Weights of a small audio frame classifier.
Training: soap at rate 0.0026, 4400 steps, held-out accuracy 100%.
Data: trained on telephone keypad tones over noise or synthetic speech, 39062 training examples, 28.8 epochs.
Rows from block 7 of a small audio frame classifier, named by matrix and row number. Rows with one number belong to one neuron. Each number is 500 + 25 x the weight over its row's rms, rounded and kept within 0 to 999. All counts start at 0. Numbers have three digits each.
After each neuron's rows are labels from the 100 clips, of 14848, where the neuron reaches its highest value: "top examples" is what is common among them. Only what is clearly more common there than usual is listed. The data: telephone keypad tones over noise or synthetic speech.
# fc1: MLP up (model.blocks.7.mlp.fc1.weight, 512x256), inputs 0-127
# fc2: MLP down (model.blocks.7.mlp.fc2.weight, 256x512, transposed), outputs 0-127

fc1.506:499516461497508521521519508486515524477500499524526528499484505500442494486453504483487501500494502496481535533490547499469518510487466502514482495480517562479480474472519441504493486484481474483524454525532484473539521528516476485525514486471521517509539481500520522466539531516464459502474490557451489497482513474454498440484506456490526527495472544540473519500478507495505470451519
fc2.506:510453497512507450499521478483489445537476469526506533528502514503570502493519474549483491490529499522508481457538476502489501463503520486509522523501520507491503529504480548520531441512518522528468530507480495506502543476500488499454464510490455510498467507525497512510449517454505500500491497467524525478490481469535510498514507531495559509541482514483501485480486476466494529528548
top examples: reverberation; number of keys: 9; number of keys: 8

fc1.467:488509479501491503502484495550488505500460469496471472487524549506479494479489479532493473547519502501505530496470494478483533458480529482534519519509491552471454523488530454473480522473527491507485495478507519464477482515528537462505482492504500459542509501459512509517478498486540524514472560530465483493466517481436558521490498482463512486497487539472520541488488539495553504450488
fc2.467:491483494487516488492500544451489482513485535551486502511459480518525463488469538509469514485500492502487516505576460490497502503504438502522518506487507576521473518508526516483514466533551503515491518510532501502498503549497468492473500548469425489456507498523526505547476517512513509517455458511513528526518472434509502537480515524490513508470484535514568486496491481509496463516527
top examples: speech; reverberation

fc1.262:518462497446554532498455525496538499514462462482527515532442493528490506505504487495493484490528490511473457486502543552502471477570502489513529503510487506490490519487490475520500458464474545473513498545471506487496564492518526530491494461502465506478528464510514513470508513503491512511492539529521498509504508484481532466489503535501553479537513518472508456495479530506494519487499
fc2.262:486522508579485458547501513492450487446483486500498472482539533503471530500474485477543514496519495497492512465517491494515507505489575486507490466491540548496528512503484509463519563492489433458497493505499478494512465470469460495463493497535514478518480478498500458546501505470504485509492483452478538532492483499487513506506517478510475495500530496496483557463498473483499477496490
top examples: reverberation; pink noise

fc1.373:521531495458487509532467480553489501502504537490522453475459463525469513488472516515538466458585481506487503501552483486478522515482498479518486518489521517493522487523523545498533495503472512504498503499503542507551479485494498478507497484471512528479531507469528494504503527485503481511503481452534462500520458469506521518486505535467498480484534491498504491470500550503517525527501
fc2.373:516504496527472489547499538481490534488497527492474495488532494462524500452470515491501491544465532467558479520470483440531457494495516469504523464522474462490485521466486526507462562503491513508492482540501507503507530503538469527536496496488488476505498424494489465507494509505490524449513479467467519520491515509473467486504496488501487515480493476493506488518528510494515502462517
top examples: reverberation; key "5"; key "2"; number of keys: 9

fc1.416:481501505509501493513526537494515504501502460492516515489494548509493468491517488532470504497493495449471471534494521503495488508507524482450491508517510509479468569436531486493517539473484477531507511562461482522487534503470460497489503514452465470521485492540548502467527481494483518518477473512473534504502508498487465417489493499519460541487551543537481498480505489479484496493541
fc2.416:556504512507520499475457466541482515475467507499518502512481487510500497512489458471471487544471516496512506486511520496480477490477478527548528491488535517538502500528493471498506515520531474450459524505515461458515496517521502481457503481516523504493513518481472489541478505539518469543475499544534439480507514518473487527505544487475546493525445473463506478562456534493515497504462
top examples: reverberation; key "C"; key "D"; number of keys: 8

fc1.210:460535475504484521509510483530498526508482501505464485490521524522481510497505507513503470569510499484520503486495491467520520493493512509575527531522489524458457511514501476470484522406502483506484511462510512480480413499497493496500473530483466488519480472450496487534496483466510516524516518533459461506482490481479512543477500479489509500504510553476477536493518538478527483477503
fc2.210:499468482503500512503502560445513497528472491512478497537466490489535492487494502525466490463480489496467549493534493491497500524522431486508507520466516557512498512483497484458515490535512495511471533514536496505498472540499469494478501542495470472455477504543522478537513514513525480517493482489541542522475495464531506526500512534479520509467482539510560450466478490505489470520517
top examples: speech

fc1.503:457452483506515483483523520460499496448506483516558507473477517496502464470518540475467465520494489497477483507517488490435475465474558496582519511453476534504503499504485509519515493472512513516500514480500485493496503506448509466495460515450490491498492532521509566462534484506488480557492470526529483540478522491497472521466482493523512495522486512516518512468514477441504488483538
fc2.503:550492488484502514478459504496523491555488485522478534510490499492486468495490449507468479486502479511487503518494516521490489489542515503494472497480532503481502562475539504530529494544489480452495497483484495531476480515513485483534498477505499488500458500479471506534469514515446488489492528493500528533513507487529470506491490551495501514552531529485481489521488475561509483526496
top examples: mains hum; number of keys: 7

fc1.224:509500475486489553473523525455528527490452512454456487464500498509502498497503482474464462505500533448464505521484508496494477482522474471472524471495481539479492498498474476518489531495509543465441515508451499541495486520505514490534496499524496493529459444486540520484544525466500536516491475496493507520531507543544492450462499500517484510510548540542491460487472444590522518499551
fc2.224:501517524525495429536476494520501516487531466562526507526522480487487516506494479549503514529488481527512468455491519488502517545491536505518510548485536466501494495515511493497491495483530464501514490523551481473464529488474506517474519501482501469498499529551476476521444498538491492488507534478521496495472472462468494565543507495494553512518439440448522521494508544449470485506460
top examples: reverberation; key "B"

fc1.292:476459512525475472501512497486501513463492478541496528508535517538491506483536522446523487527543478466509461529527472506500519517493508491542509520519516519464517503440498477504494504496467486480501547517499499508500508500499471501495484503509503483502516530523482517468499498521532479490515476533477524483489492541492498551478513553538457562528505509495550489466488489459502529460534
fc2.292:524485453472509491496522474490513444532476478527551490519458505482490492498473428515491479482526474492522526487500550463483479471517489506474487489442523503503478505524507524529499481542531524508503479448490463520491507498538505529493464467484487513529494511537487489479519533490451513492535502475494502507497504448510479465515471481510516540460504442502479537555486485507490517544504
top examples: speech; reverberation; quiet level

fc1.20:521534499519463504510501481531510549512523590503504483464519502513501534465491505489521508460517501496506504491522487529513491506482455495558522510488491503488460483533497446538502498541467525451502499467556516533515492478505478519500490486525561487458506493532463484527490502488508518487504521502479507477458529498488512483438505537542508483515465506466511498516488502508498481477488
fc2.20:496458456504483492499546527463511489535491457481475507513543505497534471515491464520520466540532521488537519553484474455510524450497499491478507468525518503507470476512479578491468513472529536551458527475480501459490501505514452531469502503457496512523541470474504491477487515468500505516530492492459508496464477515499478492551485492490486528462489459524443566481497518475492512499548
top examples: key "0"; clipping

fc1.507:499504465553503491506501495474564481500480478511494525510541545550450535476497540512503466533523503494482471516524492490465533484530475502474463541484434481482452489471524510496533502485486499449515479508503469465505478497529478517493506479521502502522514518496504466512501522493498504494473487487471515497500497462508486495481507512521469472508498478492482517527530484508514473484482
fc2.507:529485494500490532492548501502479482510488473508535486504510544486540475477467491474490496492480516503494498496488453484509472478467507502489524474544518519487547545468498493432493527523529515515490510467502495493505494521517464490487487473459465488494575445523470513511527527511479480464563512446510508498453506490499475498477463502488483490508489463481520471567512491448530525517459
top examples: reverberation; quiet level; key "0"

fc1.403:494485504523441500481516479526517533525492534509495484499548532501491536507525501498515506488495522492517469527512463498497526513498519527561518505467478496470475473502468490567480517538447506478527515536561480532527459454480479515481503509521515485453515478547490503518495496503519501500483501481500527483436531516465497455429503500555501463484478520462549510508513531511539505488486
fc2.403:506531484479534509512507500469528480497502484512507534481502485519494467499484488543503514512537500506491502492473469506493503454509482483436477491499519521540511496544534508467511474454578502506471491467466521476513498532532506493508496497474499490537532483450487463490492546457489497492520505481436510503488487513506477510570481561465504538500509453508424525473477463464466502467514
top examples: key "8"; key "2"; mains hum; number of keys: 8

fc1.243:491515505479513545486522475500533474579492513510495515498525540472503519465498461519506554546473476532503484549521535493472460534522482560565510516495463510503524521508508504519481478486498465512537526506522499542543470465460485553512498462479464488495533482457503501476513473470522519513459503517456511502479579471477494489439479461502480488493498552457472514534522491513502502494483
fc2.243:494511528520507450534494502480500521445505476494520493510478485509484493502550535475505492457524519475500546505477454546512538489519486452449489507524528498484502505474516503507526497537490515496466482479494485431490501524501524450499464542502535512500469490538490499559524529515482482485527510530533509455502432509505473508565493553519540468529477486514507489449453509490507515507526
top examples: mains hum; clipping

fc1.106:486526533492488476483489504509508496524513491491503510445520505547507504487511566486484484541558541504489472534504508470490525493537528471539490553458483454518451492499485467508539466456540536512495521511501531488489522554501513501500478514528518497530483508490547474453494537511512514545495484461524491546488484477470487540513486523511467486517528516488470556499551505550484510502478
fc2.106:570459478497515542528527522497502492495490492496499510509489516497512486482462490457505487472471528510531500513496486478479475480491488479509494448518506528495545571463489523470496547529487494515514491484516494456517473494498470504505510492489478498491549481498480498524497505501481481456496523455459471477487506501492488526470483509527488492494483489464537450553532492491514532508492
top examples: key "8"; number of keys: 6

fc1.500:473500537469529514514502508485494498513462510462480516513504496490503533556540499492523492511468564533462502484501492494475439518484495529486528517504485485518536505501505504489521462513515461503447490520501459513509525516462532468520479486496501507543443535479540497498503477522484517504510518499494491550554487523535442482491493474473538500539496535507505477528495492520483504533525
fc2.500:527506517519483463500480533534489499437539516541512453475530469461522480489466531510449533488465454486513499534518516495526524501528518509550513530490495509497482517520486486508477537505468508459501523480466511508477484480500454512459501494510490488467492492512462478467509508491501508464473488501506523510530485446482527520527521490482487479512489528531478548502483483487529474513492
top examples: mains hum

fc1.146:492512535520506525503455498467510549524500539471540475546512486514503529500514525543509536463496520495499544499508511498532486484506480491507504501451471504498488507469444500520531500493514537489512523458525530512502512483497489489525500495511521535494467489522477508551463496418546498506476500514474488495468489510477496507505538467506497504496541500469506493557503513489505509507455
fc2.146:503532488500509498524539508529505485494499468541445512489498489518496459528477471482514492492482485525520454516494492472472517510487523484471495508561513520529496436520555503472497504521481496519486510542480465473513490497492530519488502483509463491491562510446520494436520491553492500501547472497479495484510502517487493491524493543502502503488484455521491541460505513501479473479528
top examples: speech; key "8"; pink noise

fc1.135:495476535474540498471522502498474459488525496512531535461502525508537511520520475464503552532496479539515501491508515500465493511466541476518518493528491504541535476472537480509466468543511487524506494486475493506506486524469527487451477549468505508471544502533500503488482459531526472459528517497518510498490551470458484517490488545506551480480482486456500547491501528472465480493527
fc2.135:482473478529477523479479495458509508482498535511488492505468456477502477470502526512525489505510479486482506527505476492515489494548453514492457512439515499472482532515485561523543491500494462492502482488484491501486503473520445511531491449522546502518460519480499515498482539478461465484476512510497518499515502470549503488499522468482457520530515551544511434496508463529537536470503
top examples: mains hum; muffled (low-pass); number of keys: 9

fc1.176:579495509463465506532469466528470520491494541488551504494534496516461491487532534479540507519493512499438467504493514500545512482471487463495473505568469546511498539500502487476522447494489490502519516553520496517526536498491482491506487508515483560506535502493469459553458503473508514529459506479513508476497495488478495497524497525486503501504494533492505456531470511488483481536485
fc2.176:474575518487505511508509494523492523522506556516420501480567471503524520492457496502484498543512476515510493493500507465478497461507512463463489502562486421455491497507522532492492453479519499499493506506484519504446492506486478532494483505534508486473489517504493493484491508488490485471428476514457495484514524477496483486498470510501524521449522506480491471542533513501485516497511
top examples: reverberation; number of keys: 9; number of keys: 8

fc1.58:497501501511509471499545528511477512491500450500542549477446525464488495496469536511489525480527495510507528507501538515486503534497485499526442494500516504496509479449543500481484508476503490521512531508488491486535521558462505483477487558482466457489511488556545477456483504509508495557485485515525486513481556465489515418496492524523496497502477485546502520475451477474466521476501
fc2.58:494503501508537466504467518449476503483465530539445504527493516512517500503486517478494487523461478522475496497512489530476483460525412537480522518460508550544522531525484534494495489566515467481458472497444491510468477411487474524469502463535516515505493525447462526524498505509489489469490495526513461501532501494527499527486503496494526491516503525484499439541484476503498505496540
top examples: mains hum; number of keys: 9; number of keys: 8

fc1.51:510512498505491472532496502466506519453496515479502526485489495509515539514515510509512502443479522468473493507492457500560496492490486508484509491503483483504448496506465539473540518492503561422518501508491515507503538514502541479502527489530506511508445526501491464507470535506514511516535521491508522516513499528497502537510530504500472506522517460528478543516518503527501513477467
fc2.51:506512465544515519490561548530465483511449476489486464489556465515493500489481462505497468528531496566532504489497510464479480476493536480520522543545505509484516493515521487523480534460503478544480535489499455455453466487494444511500507499478540486525537465497485509451498449486492528484507463476454471489476499505479478500507475493501520518483470519501487537516487512471498472531512
top examples: key "0"; clipping

fc1.162:470488535522460512538499497519531535474501528512479530510479528517495520529498526470480497482507520502529542535528492501495527464511537505506504458483466511506504505491484458542528472497488503454532521518534500527501495518482488541479522511486463501501519502508477533501442528469521521498486465515517522495460498514452486499470508530564488492486526500499515507513454512499508507488474
fc2.162:521539462485570489488508517499489458524502471539514469492524478474505443450516508535524521510549488518468472454482472529472499513491501478481503524494534526505484503499515534475503529530494508538465484480480477493498505477523525486533486477519543502511497483521505468487498504508468470505533531485486488479518505494492505513514499493483511531522494456481488516492509478485488485499566
top examples: key "8"; number of keys: 8

fc1.252:478496493510491474508536518494494527522484543491515495501483538529490547528519575495528514480561495509529512477515516485498513500472457448494494490492471479497496418551486515494490467459481543525478518489524504513544507483528537538462516510498517537469510523506521417455515491516492502529468499530514505499468524466500524502494513509544493490500473469519482532496514479482488506518492
fc2.252:437495484507493475517515542476468525463517539470508507474465500512554484462469531505518487510506488503497553516460469461523512534514483522478473509450534489521516548472485519469448494513508499508503479506496489508459466509546481474495490513530530469501516495494499494487523528486515490508527516467536507505463524485537458477510471516483464527470524526471542451486510501533439523490516
top examples: key "0"; number of keys: 9